python train.py --model="sound classifier" --dataset="short pieces for a synthesised band: melody, chords, bass and drums" --train_examples=26041 --n_mels=80 --hop_length=160 --input="mfcc" --spec_augment=true --win_length=512 --targets=["tempo"] --num_classes=10 --arch="conformer" --norm="layernorm" --hidden_act="swiglu" --mlp_ratio=2 --head_dim=16 --fused_qkv=true --qk_norm=false --inner_norm=false --drop_path=0.1 --subsampling=4 --layers=12 --width=192 --positions="relative_bias" --kernel_size=15 --label_smoothing=0.1 --loss="cross_entropy" --init="kaiming_normal" --residual_init="none" --optimizer="soap" --beta2=0.99 --learning_rate=0.0021 --beta1=0.95 --shampoo_beta=0.95 --eps=1e-08 --precondition_frequency=25 --max_precond_dim=1024 --one_sided=false --adamw_lr_other_params=0.0013 --l1_shrink=0.03 --max_steps=10100 --batch_size=384 --epochs=148.9 --lr_schedule="wsd" --decay_fraction=0.2 --final_lr_fraction=0.01 --warmup_steps=1010 --weight_decay=0.07 --adamw_weight_decay_other_params=0
Rows from block 9, named by matrix and row number. Each number is 500 + 25 x the weight over the matrix's rms, rounded and kept within 0 to 999. All counts start at 0. Numbers have three digits each.
# pw1: conv module expand (GLU, value and gate stacked) (model.blocks.9.conv.pw1.weight, 384x192), inputs 0-191
pw1.198:480496499488512455469501474474496517522502511525527544501511500499511526512499496499510461534567503496502509499486525528500513522557526497500498503500512484513501498503503470502494509529499515483574499500498490497496501503501500577476500570503499499492501470504499522485500523490502500468497500505502559405498494518477497465491474506553467501481459481499521530500564482485517507507514500482497499502499473495613502498498442488500499498499565485499489514500502499513492428467500499515506532496507502511513514492492498436486509482498472493508498453496502506500504500501517500522
pw1.199:407498499489500500499497495483496495536509491523513490495500505507500500499487528499497516513500509505500500500598479497515415513511499520510471499500500517498500500505601501490493509506477500500496501505521502494506501504506514518466500473466499499499501494493452476515485502513502502500500493481499517508503495504513468494497506500497503481500500495535491501488498569461500502510492500503507502495564501499535497493502500499503500497499469520499497506501506501492500521500501501505500505493520511476494504499513443500498500501499483501501500499491501503485508514496498491495
pw1.200:505497478510513500497496496532496495500492423501502492500509500499497507501502500499506496498500578500500500497483515510502499522496535501499492500500496500521493513505499494492502506479446499507505500499509517506502499511500494502497507488507445517489497499504496501495512500441488497496533501458502523507500502450502499511454466500496509509516498497492505499502502499502499500500501499484496499500500498490530487502498501485500498497503501496501508500512501503500500500500501499427503501457529498454495499514500496497500493482504552501546502498461557481499510511493499500497
pw1.201:502499492488516505498501508469501494487500507472503499502490500496502496500396500502491479495522502500495500499494417502491501503494504497500501500487494455501499500500498506479497501501498496494481483500499512500508501511509501500500492496523504498501498468605501476499499504538501505500500488500544500522490513499507496500500491496476505502500519495481486517497501490566492506490500500501490508500503464503500493500491460500499516506498471500489515491501499499500500519502493499493501521499497500498499486594499500518493475505482561498470493481476506499500526542501493503520
pw1.202:502498506426573503494500491523653494499492496500512503502501505500499475491510495465502501447588495501478468506590491502500500503487496499499479503529496451518480500480491498492502503524472498502491503500467471500499489466498500459492511547503500494502506534452504498498502421497500500510504500498501503501501510499504535473595494513496495500493460502505496525509514431503480499499509455491516499503500493496501510500500498502457504500498501417503519515500486508493500498504502455537511496492505512548501495478501502520504502498499496496468500516499504505576500498501500505496
pw1.203:499494510586556495501499496500504505499500519501507504500506496507500499475500499500487502498500482502493501500501512499489503499501504502510503500491507509520498503514498506523495463508503501442497499500527504497500497492487499467497514495500499503497500495511452504496522500459507501496537500500532499494500519500503446459489536421530409459473501502497491499500514496492446503503515500501471500485502496499502506500503504520500503461503502490490486507499512501509479501489464505502488494501495516499500430499502500494500498497504472506510494499500498484507500513478500525499
pw1.204:533500496500506487481496500469500500510500500500475501480495584495523502578498506499460494453494496500500504499482501501499498516497500500499476518460501496512507502501495515503494471495500502465505495490504497500502498488507498492500508488507500502501503502501504500502440480491494505501528514500497587497504549491521452501500411524496500513501503499501500501483485469500511502479500505499499522484522497499494500486499502498559495485509503499500513490497500498536498495520501507494498473519507497505498502484497503473505502503499508500540486499498498509507503490507503503541
pw1.205:612502503500516518550497504481500517521494472510486506475469501517496500455498499514517494493485497500499483490501523501501501522499520501501460513488501500507500479492499501479500512511500501495519463502501487505502488499541532501499505499507498499509541498498497494485525499503509518503612554495494508499505493503503501514499490484501492486498500445508499505478506502481490562505502500492503500497500564462481497494505492500489478516500500515511501514510500503501554499496498499473495545487534503500500530501509502463499473500500447504507502536487478502477508485487505536501
pw1.206:437500491504507501485501473513506501500501384561500496464479500486498501498508500467513501514498500490521499495551513513496502440542500453500400497496403499500522493513503528497487499490500495494492474479491498499509500218497490499489501606511491502546488479469495487514481497493500480502498498370611564494473506500502483487530559445514503493525498502509500510536422500501525502483495502505505495497507495501526568497491485490458498629489500566479493424573500491565500497581503485485536499502395492501530500492500497500485499539505514498503500500505438513517526527500501577513
pw1.207:544512523495491485504512486513498516507481501486514457440483506489503493476496502522525499506405500491517500496500501499525492506508526499497505494515500496496498470469499491530487522515494495540501453487604498500491485448500518500499501496503555505510486499489501495513510503499520501512541498479500500497507543499499490501500499499488509502491499409500498486500506499501463510503491500498503499513512495564491501526500483502436500510481481500500499502500498508499505500532500503472509547476528504504477510501500493497496501500494504494498450500490470501483499493507500561503
pw1.208:475505502527510499498501489505506495486513497504502504491500508502454505503505511501508527532513491495514525501514504500506501494496498492497500500530501497501495500505501490494496434467523516499495498501499488516497480502503501509503542411484509489463500507511502496500513494508500505497419501496508501487501484498492499500585515474499500501500496455539470519556497508552477500500494503538493496495483474495476506499499513502497500499500494497500522498507509441464449500565494475504471502502502495500489521541528503491476499485510503529507500500502498520503522499461500528502
pw1.209:494499508495501501500498508488500501502496468485470485497500504493516502532485502511500461491495494497494521503488497500511499514508556470501486503497500499457513501501496504470565498485500502492480499498506499503504523508499492486510511517502502500503499499492506500487501500503501498493493503501547501564498500496501490505498567500523510493499553479499497506598410523501542481517499502499492499498492501502516501504503499501592498510510500512500502493494502494500530488501484500503509510498504529506505454525500500483479508502559499500523499502642498486499486501499397499499
pw1.210:514492485513486500501486500493539428497496500473501499506499476495499487499493496532502467514502500500502497503499493499502501498498503509499501500500494491508503498498504514500503501503500500500477500500528509499533499463499504501495500492502500499500498504503503496502511501498472501505500533500491509499504500499490496503500495501500502516501520499501525494507546504526500493496498498505500417500490530483497500495484486495501501502497499490502494455496492508500495420500502508491500499509569501506504497499500504502508500499498508485483503501491500500466505477498463457503
pw1.211:511500499457448513476500456500532502502499499490500502501501500500521499492482501510502494537602500500468475508504499500505501525511532507504496500441500478508564494499499508488509435518507518495488498476468503483484501499506502504510515478505502500488505500531512497500500498485500495500499490491500505498497512493479561424411497511501500509500471505496517501479500501566499496500500499492514467491500478504492525500502502497500505500512523497482522590501500500511497489497502497500505499492499549505500494497503483493494503511499502476497498496500545507479493501508479496499
pw1.212:506501472514486500498498500466500503500509502529554496501489502500514493549497500498499501500549505495500502504503496502499500500501514470485506499501491510550558501497481499499475499506500499492509475500457508540497502501501508513476486470489505503459500469538512500501498494504507505492507500499438500481518499497493508511504491538489501449515462492500500431485500499494509499514495501499529501499506499501500495496497502546494506517502497515494503481501519471513489501500474500493501513534492503483479503505497503501493502505167490499499494499492512593504500501499494493500
pw1.213:533497528499510499495477514500504514498511518489498499497510498501482552492500500493462492517493512526456491501593498500498503472491546502504495505504502531499380500501514469496500504462502505507500498496496500499501508496486496480491511514500499503500497499518500531503501505490500534516488500514530467495498493492493500499525506501522495522492550500447425499505398501497500498566539502499501504483490508503513526502547501461492501502499510492499499500500497498522513503502565456525501542478482493499506487500493500585498465505497518501462502500473490499498497496500487499498
pw1.214:475515526503572501500489494501500556502490504495500496500495548490493498500469618500503480494486556498500497499500492511503500500492501555495469507506499514456500506560501506498457545501500500576486499495498498476494493489500504521500502490499468474459498545500541496469505506492500508471501491472508500507536499524495491500489499469490505501441505530497505493500499472499491508525498497499494500498546502507500503493493519499490490509502473509499520504506508500497502669504407507501501503455482518499503526500500496502487501499508490450506501534500500512467504500503499458502
pw1.215:502499500524507498483542512460519539502501499480483506499508501507515645512499384482479501502522504500496503500502490500520508501570477498480482422457502497506480509524495455484525503501485485500442508501504497475475500484501505461494516502505501502517510497480501566530501520506489528501496526499519492508503526515562508501491511507504518480493538499502495494505503499463478491510460501477483501496500506457499512514472500476452501601500513507503522501502487502496504503487520512488512500498503497493533558500497515504512565471501513500492501504651509500499488502523500513498
pw1.216:501499500501442267493484527500500508500499476389471500497500477502500505505488499472496510500487497500510499499499501523500500494507501505500506499492500502543546500500522501516544471428500323500495502504522505481501494475520502436447501498504499467488502500509494496375507501502528556500603481515499432488499501528489500484510452477499500495447499474474554501504509500498526498499487321484500494526480502499501491535498499501500450502498525502504497495545601584501541502495511501499496534498521505492503506496500503498612498500541502493504508339501502501492550501603505500501
pw1.217:505499489366500503500499515496507500520484504523538551497500462501500516500490492500500475539510493492495515505503499501508488514525479495487443501497500459531510498529501529474518529477501495499491498497524502493431505501541494442529500537499568499501487506493524512501502483654500499497532500501454514494506500492492502516494500491500490497491500500514519491503492385518501500502588483490505501500505502488479494502499410500497497501496506436540497525498517497500493510466499491500501501519502493504500500497499473495495481441489478498490517498481500498500476501547501502476
pw1.218:532500495519483525472500500473527500510487501529497514528505517500509500504496499530515484502470508503520505498485491500502500503500509502499500499493500500501510500509438537494506502501500500486500514500508502507498484498493508502499489509498492499499500502506508495497499497476499498504482485491529500499501496517509494503500504496500498509522748479509500500515491487518527501501496500514498501509488517499492501503500458499503499500507503497499505490514497498498493500499502513508480486535511525501501500501501501486467500490608501501486495499510497425475496513500444514499
pw1.219:501570533502507500501536488498492516505499499475503531499520387515529579475476507504503504510501551572493495498502555506654499488489545504495501501483468502545499508457514498490666504501499471482570500497503500493510497503540502469501501537500506490495509525552515500500478481502474539500482532512500500397500511497495619483499454504530457495497462626496510493469530500405521477439501500489501495547491505525456483339534494491498492484498475496500500420482498486506529501503467477532499537488501509485578504482511497491431642464503446499500476547500520566502501503423507475515
pw1.220:503491496500460513503500490499500501603463542558492580500476491546516501500509503499477460524502450509489531500501498459490500497514489488499563579517500425516500504317498484503373505506498500494521501500508504497493505507522500496362500499505496501500491500502501497510499501514495484500447495500501485504502505455513510532488274509502502503470501505376499509495481497443474497542502500500486459494566499496561492486485494503519501500501520508503467663501491478500411498609491506505500519484614523502385455482500509501500491498501493500507551467496494463574485501500496500500
pw1.221:503500495468492505475496457487492509509499508503508492502488468507504498508518591512304481517704510502500499499508500489501515588497565499500532505502505503495499510499481501499499519499501501503498494492463503516500515499497497493498574442506476500496500515548297489483490503518484640500516500504522488490466500500505500505509502521498447450514520516672500502497497487503483500504499504503488307499494501491503500500534499503496502508501509511501486500502608491551505500502496522500500472464497519492499493512500500489500353502500499517506500500495470497480501497489492502491
pw1.222:468504495363505500497490470490500500502500450524501500487499497491492499469502505494502498511542500499481485508515498500455510500497485492505500491507512458509514499511512502488483511508500500503479501480520502473521504504489494515501517392497497483499500512501314535499450501547494746494500500502555470490500478501504473471509506505496500464499486496675494505500495502503500500495545499500482463497500500500502496530500476580500505497499507501498458501558501485504515508506501501500503500500521495491503433466500502521500253498532500504493497509542499504500507505482513493485
pw1.223:499514499555497517554517541498510500492542505496438500502444499499507497488499500521490497504483500500505501510527504498503503500495494535502444487494500490532507526500512501500575503523498498511500502510502499505562579490480578507501511500494498476489501501500501500504496538512499499502495502517482556501478500500501469484502459498500448504509496477501520557499492500528485500496614498509501501501502509500500503493490500501531500472500508504500499461500484494499522490511498498497497509479491499501509496500500500503507496453447496500486504500500501486508500489494500506498
pw1.224:506499502494477510588503500495498468478498503520499509482498622567539504504500583499507467620442490487499506501484459497501510501521502524560484506510504505487419504509512499499497493482504500453502490498520507518501509500498477511504500500542478528519499498486479500488477527535508495502540553479500507508454494489501493555569482482473496497491498461496502500531504565476515500507439500478480500499499498500501523497466504500455553498488499500503496569505486569490490500506547500500501506501495498485497471484505513499553514506515546492527510508500522488639489499522438507483
pw1.225:490503513495518503500502499594453500500513505500504500493520503491439372515500500501518534498500499500498499502475498501487500499499495502500513497497497495503494499500495506497554507499497477498510507494482489499492517521481487497504522512503515501504501501499498567499476499499514498490496499486509499500507501474510494527481500498480452481500491492487504504529500491508500495487502503515497507498503500503483502525509500493499496496492498513522461514513506544507484517501545498472499510510495498492489501515507505502509497496518541501508442510495500526501499500502500495500
pw1.226:500500500538527506500500500489497500503507533501503497550505508504489511505514510491512503495509511500505496500493490510517524500486551497506444503511500501585499504485490493462500505501490499519514500515498500490516486500500500480500501500506518503499491506502502484501500501514483479498502502511499502479499496500499507497501518497501501506488501526496501501497490505393481500491517529499476500396440459509501499478506498457589500502500500486514493469483495510467491497507509516500490490500464544503497501512501500494513501492500500496499500499500478494496504500513500515515
pw1.227:492500531445475426507571457500484529514500498498504459527527501547579503508494474446511502500499505497471509494491494475404500501498501499492502503495505483473497509500497521536500518499500501498513500509468533528560570495511501529504500501482499492525461525482564502501434504495500510498502545497497449503500498496501548514501534493494496510499497493499519500489515583496502535494451501495465502501500463494493500518514525507501506500493500520500508499515502502626500470509496496499497483500530496503499540495515500499507472499506451497500554515512499510488515479490518517500
pw1.228:502488510447492477493497497490514500501507425499488491498511517506505499500504503451500507454502518498503507497528511540512501497482496489499513499497499500489516500501464496593509468520471495493501498494479499563499445400524503475498489472507498503507529540467508514498450667526500523421500504499494500508427494487498528516500507481482511489498501499503509502483507500525497503511526496500500505500495526480497503650499524498507487499485499500498510467521503505499500503496463498494524500499523519502525494500495513450514505500499477489501500500507513499502499478459500516498
pw1.229:470502502500510527485500500519435497495505486498486503500495508501501473502502502499501500517502499504491502508489498499500494500500498494500533487485504462497500502498496498497501500499500502505512496503503503509498500505500493519501489498498503460482498500499500541501503472447499476500485500457499484500506522500499501557466500535500495500500500501502500497476500499500494500499419496499494498501500484499499499500500500499512500520487495613505511504511495504501484499499475474473498494499488500498495506501500508500501500500509505503461501497499501500495501523493500501479